config = dict(
    image_size=48,
    horizontal_flip=False,
    bottleneck='fsq',
    encoder_head_dim=16,
    decoder_activation='elu',
    decoder_weight_standardization=False,
    decoder_block='basic',
    beta1=0.9,
    max_grad_norm=1.0,
    max_steps=23800,
    lr_schedule='cosine',
)
Rows from block 7 of the encoder of a small image FSQ autoencoder, named by matrix and row number. Rows with one number belong to one neuron. Each number is 128 + 24 x the weight over its row's rms, rounded and kept within 0 to 255. All counts start at 0. Numbers have three digits each. After the name is the row's rms in percent of the matrix's.
After each neuron's rows are labels from the 100 images, of 14976, where the neuron reaches its highest value: "strongest on" is what is common among them. Only what is clearly more common there than usual is listed. The data: rendered scenes of coloured solids on a plain floor.
# fc1: MLP up (encoder.blocks.7.mlp.fc1.weight, 240x80), inputs 0-79
# fc2: MLP down (encoder.blocks.7.mlp.fc2.weight, 80x240, transposed), outputs 0-79

fc1.174 092:147156114141133105101163116155138126140168148128093123107129178098142146154160138129104110156127132134125100114138144149171146090133131151127139127130142123117121202154113149155137123124139135156141154086127170124077134150158200127104112150
fc2.174 083:136085123151105127132159149129160122132101151168141148122119127101160096130058127172125127136134142125124142135125135130127100147153118107119098147111160136097067148139178169102151124126147130100125144156103140190182115134109140104134125139
strongest on: light from the right

fc1.4 074:079124128136144142115102118111126125093125144155115105137116127117163101074113072097138122143143095104094119089102120134108150100121118116146147125101102131144142137069093153075125119116131127155137098104118125107084120138094106105081112097
fc2.4 072:086102119137090136145136125125131141146082092094151143121118130118149131105082131170090098096128117143119149154129129141147069109125144134128128153136119132083108156138197111149169119130124139079130169145138122159180119121119123121159124136
strongest on: purple object; count: five; dome

fc1.220 087:075092125123114133150132117116130122123106142137106070158081132158127105103071086139113133119105128106123158168147111131126069131118120140095066117128098121128118114128143117129121125130129137136132185144090121143112123072135094109119148128
fc2.220 078:152125130166129138078153128118156141129139139129132119116142141117112135144141130130144087172137128114106122131098153122123135104131123136155089175156074138130086118136147129117255126118137129119131111133149135118119127135142140122134135173
strongest on: yellow object; orange object

fc1.110 103:167157118152133113103115116137142156155153125125106131109137119098143160114149152124162051132144133123115095122124123151137125101089146104157097184122131138100094072114146111131152118146108139129111148135118128083067113093130138108145093133
fc2.110 123:143130154136146171128166124083145134118121150158093088118132117173142108168136113150187154143153117145124084088129132089165107109105092134103128117124142098156122109130103136101149139082123104144150108145167137141133147152141094143098131103
strongest on: light from the right

fc1.14 087:144097136147130162129116107094105118138121151150129092149100096186130106142142082106121112113148060117179113108115129115149138117130110085127099144121104124135128157120144157094112124081135125156161110097128136138085134130144098086099110106
fc2.14 087:134122124143090133118119130125115122136104113090108155123145139089111158102145139152067132129131130120105119139119135136117178137086140140151102160132067127165137128106168108176158126130131132070129150097136130109147152105059144112157122142
strongest on: cube frame

fc1.19 109:158144146184169121157143145123134185123112153138134113135129119110100114111144144146129122118130142113151124113114166116098110112132136163140109176109153115136136124074127117160107122129137101106128124080080129133086122092089103124097094187
fc2.19 123:111167116150131134152107111129070126116125127128125166110152150068135182121115134103108147145132142082123120134129179135126145131117154114132150126100195125146166131094115165135085140124128129156109110086107125119138159105083139103122117155
strongest on: cube frame

fc1.76 113:116138134174158131115104142132125134124088157150095111144140152091110125149118130143060133128149131110158112085102176114154115140132118190117109137169134119108109125097065099123167122122142101130127126115152145109142116143126110172121089140
fc2.76 106:076176130164125131160094122127115131116171111117101148123138118097170128115140158075091147124126132095147130157103212119121160169114140111152081112149137115092128118128111102165146148124128118133115113131117128129129131129124163122123094146
strongest on: yellow object

fc1.51 099:118137119179158130145155137112127157120130152106126135138122125135124125136093145132096117160125112059178117155098188109113145107131156111149111153126106124084143132113097118114129104115125114135109076164133111156138145149150203110121114146
fc2.51 098:149110128113141122059122130137138146144142138133110133125121140107116130100134137134164140162122123184097124109192072135139099118144126160092104147126170130138111132189153135113111119137135142147130164097133110113092063124109150121142153128
strongest on: purple object; its colour: purple

fc1.108 111:096127141132152125124116150124134067108097138143160162111139143118181133098134154121154071093117136107156159122110110109123139104146175105120129145144106152121130109154125120170138118148082127139091123116131060128115144114144076119130162116
fc2.108 087:153117125151083123160188116132103145116118158128072108130118132167078102139107111131139183163120138165138115099161111123143082151106134115084098108154105120129132148126175144123134124139103126110112165119146104124169119129114124140104158129
strongest on: purple object; its colour: purple; count: five

fc1.1 135:103146130172154135108107152120112111069143137141110140115175151119166136112141128100168126176123145120128148113100117120117147124120187104161130144155115139124129124089136122122133124134106112126094142127108064133093164101133168149088176125
fc2.1 135:129089127120051124199148118132130163136109138120154117120111121150068103140077120123157130080123134157153135167159078126119124116147127121080122167115119117126125132129142148134090123132123126108123137106116118131170109136142095159117134140
strongest on: purple object; count: five; its colour: purple

fc1.41 094:155118131130162116177151151133160114090142131161195142127152136090113123166155128145113109095119145129104154094076143104170132132121130116147101156140121124117131127088114159106160139133126105118120103200135137115097135087142115114137113135
fc2.41 085:128148137118128127121158112129130141135175094142134121135101135142174114130096141113158094078128131144129125175117126139141067077168121137092136113123137125139109138113159094122174141122116138120140117196105156165105107109148144087146098106
strongest on: yellow object; red object; count: five

fc1.146 083:131113126121117133158114147131153136135139138173118143113110121136134110114103135139182108107113147148158142111134089112138146133073140081116095140145118140134105142162127189130123130133115124177089203137123072103082118110149145140142147126
fc2.146 086:125128131174129138147105134123112086109138123132142133129128126097175124142102135097065113133122144144131140048108201122120108148175142127131100152139118122120120144135168100136148129124122120113109110116139105142144130124121200098107142153
strongest on: purple object; its colour: purple

fc1.181 095:139173105116178117089167109136116176136147151106128137118146133089113097139123102151153112176131116144105126099126162161130106114100135168117172151133129129082097125080076153160119121149130113120129134098119127148146106143102118168140132138
fc2.181 102:150126145145160143121122158107133104137160152168122117144104122133187168091131112127127101127135094098148094124119116117121131115135104118125151116100173129116197150158079156089094110112136130188149139137129118083103131114114144095124127133
strongest on: jack

fc1.182 096:150148147158165083144117099158161090155137158146146101174135129137114149106085096141097131094099109113148153105109104138149116119141151149100157144156144135126133123120122132152114127180118119145149130071071106150105157119106109157129115124
fc2.182 087:129131124090052116118127120138148129141112070082143156130134122126077134108122126154096106167123120101115114148130141138150106124106137118165127151104115121100096125165162130141133117142117135066125157158148117147173123133150131140148135187
strongest on: orange object; count: five; jack; its colour: orange

fc1.160 112:138080131149145119153132106135129123114117157124140081162162138161102145134132083108084141157125142136116121132139124129136094125096113078142165152172095134135123150062163138172144123140104123135134143127167114134132086111084163125118142103
fc2.160 103:187130124104116142119102128117124117140160115112130127133131151137100112115157135119105161125143107168101106048126171129164173146082110140150139115191099131149143138125156095119149130118127144108144175117158139111150117145102110102138105124
strongest on: count: five

fc1.33 111:090097151141165112112156093124154127140101139136133106149130107152102133103178106145109125140116094118120132138091135149144149113115126120169154151118091156087077131131114183136179065127099127126141120152093124143137161127106124159152127115
fc2.33 118:169113132119144127106098139128084137118192135163138124131111165137130082139135131123150091100127144139133145070151106129139086132121125119157144125137111150127141214126079141097140145127133127150134160124114140125118061129135117107116120129
strongest on: orange object; count: five; yellow object; its colour: orange

fc1.68 089:095116128135135152134130127101161126123148160153079129115117111106152112113116132135107104114137094033156113139103111114110091126073117107100087140140116126136121100127119146156110116099129121161131112112108093143105112139111125074075118133
fc2.68 087:112124123165092117103084122147100123130127085085120134128135127062116135089145160100110135154124129131115133122120200141085168092114147150152148155135099115118132105160156098114151126135125130091122140097102120100109119118096167142141134139
strongest on: purple object

fc1.192 119:138149104155139095107132107156123092127154125171120139136140151103146147092090070129097117164122128156133145153146121169142095116126156152134140158172154164146138134068170122146147124154092157144113129140128102115125115094103129137160137094
fc2.192 103:152155121118089150104087129118077112136167101127135123104127136134121191163171126142136050156165118132120109105165119134149123137136136119116093175124118124117141162152119145096190128101127143126122139128133119121157116130157103136127146146
strongest on: black object; torus; its colour: black

fc1.140 118:134137134147159136110142106115129171149105145109090147126132122112127143146174186129167113135148102125136101107112123127119111086131108117102111222137138139115099140100130098143151108125116127152140151093118122083100074144102100135129107132
fc2.140 104:145104103128155152084147172116115128103124141147090115080145169143151104129140132128142141135146149116120119136132096131122118097150143166128157134092178151150197135143118125085072126096161128168105096120135150113116162117109119133119115115
strongest on: yellow object; spring; its colour: yellow

fc1.47 111:134111103136189137149088133113114193127134135127143062132135143114122106154117129159106162134139127108133147105141164127137111146097146116071108124164129130098095165072112156097143123114150114115115119142126135107143139146141144145117093085
fc2.47 121:069126131134111115160152136138120147123082151120123108125131114137117128136109127102127140118120143118143132147130116117093135230094120127177105105116148136091125105117098127140050136139134113119122094143113143115162169147147122139106116154
strongest on: yellow object; cube frame

fc1.27 101:099118129173138135133145133112093165127117149133101129145131093148095139152097154163087161142141123113152112123127163102142082144107115084157104152174141139142106100088082124112150100118122099108115094169139114143137134105131150141134114184
fc2.27 097:090155109143114109139125127150117142145129122114066157114134143131123145128118131149135174114131116157140133159167099154123146152134147110051084141111200130133146091105145109157096111145134159135113143120131086097140142107113138121132152096
strongest on: jack

fc1.83 082:089081119154125148116184133113118127145117188148104128092112121128130075117086097141170108126135151099161157172104096116128156147116122130115127129108121125080122127133120162126118121124129114166122132107113116142138135107169061126124102128
fc2.83 078:146173130111120136105136138128066137126145132114135140113120143115128117106147139107120078153133149165097114103166150119118088120139129148171095165181088121129122116170142149103190139127131129106121132116107119080132094146125098141118145175
strongest on: orange object; bowl

fc1.6 098:073117122161124120108105091133103084138123123131107092138099120125106160135131136116105080133143111121147137091108109145102120143143183108092124156112098159123098108123115138119134093141114135135129112181103130113124151108197130162150099166
fc2.6 120:097162144147163131154181122116089149112086153137158090126137127134131133114100090113187127137126128122136114118124112101122082117084124110143173131072172096093151132136088158095115134122118105160134125112107120125147131126120108145098147147
strongest on: count: five; jack

fc1.52 081:075099127121111128193120133123125122117099119138082084146102126168098120133093143128070143103107148117132147125133116130112109127152144108081070118137094124163119104124132113110138133135126131139108148142093123118134150096176071125104120128
fc2.52 073:136121131163124137105161134120147153129131143130120126125136134119118124131130131133132083141131129092134128093093142130134104103123132130165122226150044140128079167082139140130207126124138132114130111126150135135123129124132136135142123155
strongest on: count: five; jack

fc1.212 100:106101099133126128103164116135113105128142132129111091117122146149103128138172078110097121159134116136098115138158167147143115127121129188141090152136092141110113079156141095163151065103097150141137146154152138123121157132145157158144156145
fc2.212 108:101141102129134142135107091119144125170148126127155102114099137157133133136080124164141150151154090103133138163137160154156085147142134099087111084128153119087130125148120136094175092114095164137129160144142097146150092105150160128127143153
strongest on: yellow object; its colour: yellow

fc1.218 110:134148120130148150087080091097085145134153174123156062109118174067096118098115115119144116138127095143150119122153141122147128130110126174114120135142131122084107120146133178128130106114136108126164136117113116141097108119135136151143146171
fc2.218 107:138094135115130128121171142130112151143094143170133100133100105129141076100108105145175096118129124118101124132140130123108087132120089149134152110135083104096128182161131171114165128129137124129152179147096130123160108147117079167113124136
strongest on: light from the right; red object

fc1.232 109:118154133110163128161182110124117113123143138133169140163120121121081167138107124162146122120132097145088133116097132131178069091136124149138113131136151119128072084087104090133171117121130123109169107125144153138128111125144144112137109155
fc2.232 112:142150133092127140106110120128145111097137087122141133115144140155140127127157142115116141076125151149137118112128103113132085126137160115109146112115157113170201086104098078137106156123121122132098117142167103128089112102138174120124158073
strongest on: yellow object

fc1.142 094:135126122119149149158146123105124088086157145165150167122100123119110082128117091116158128134140131105090115158072121123149125050113110107078140120130123118094120127068116128118144131106126125138145153137120155108109148127142083124131093115
fc2.142 096:076131131096116134114141114120117144127142103125150145120130138126123123128088148117135132093133137099118143168106177137139091092138132136139155077136068139117068125133118125105203130122119131134115167152122132152118109127171119133133126194
strongest on: orange object

fc1.122 121:124106110171136099109107126150140101132105136121092138143125109132108115152156169144102108108125127096148138142087175166153129113152174132102116126151096182108115141124106124135124092144109167144117112128119121159131141158199116134177116097
fc2.122 101:117130144130114125196164131122150204117164129153095147135128144124138102099084113119154092084115135161118124074136101116132106119126127110141145176117100126133129181096125132125159136133132114122130179143130119143148102127101120132112138093
strongest on: black object

fc1.166 113:091111134133138108100128126139146169141094156112162086141139100133135107103167147126111104186117120130145126166116113137149144145145151103197112127156075151105138121144138157101129086130107136133136100125161142183132135130128156098146142161
fc2.166 118:126140136112105123130155114134121109146165091128125143128110126163134141169125140138127106074122110114146116139095165134128097119088124097077123138107157129135138115060112100162204130144109139133139152163093116073118117123136144132161127126
strongest on: orange object; count: five

fc1.87 108:156105127183148127154140119116097121116127145146132085150101084106148130094137132136096166182125109115110110120097147129108106114122134121130099143156127139145088134114134108131140103112129128126125134094173144189133138109109187103125113193
fc2.87 074:116103120139142114164077116151119104106134147142108111140132136118126118149133119119132159112111136173132165036165105143149126121171149137101120149141151136135146119144104128131075121144108140143113154075119107115141104132106150141076149089
strongest on: jack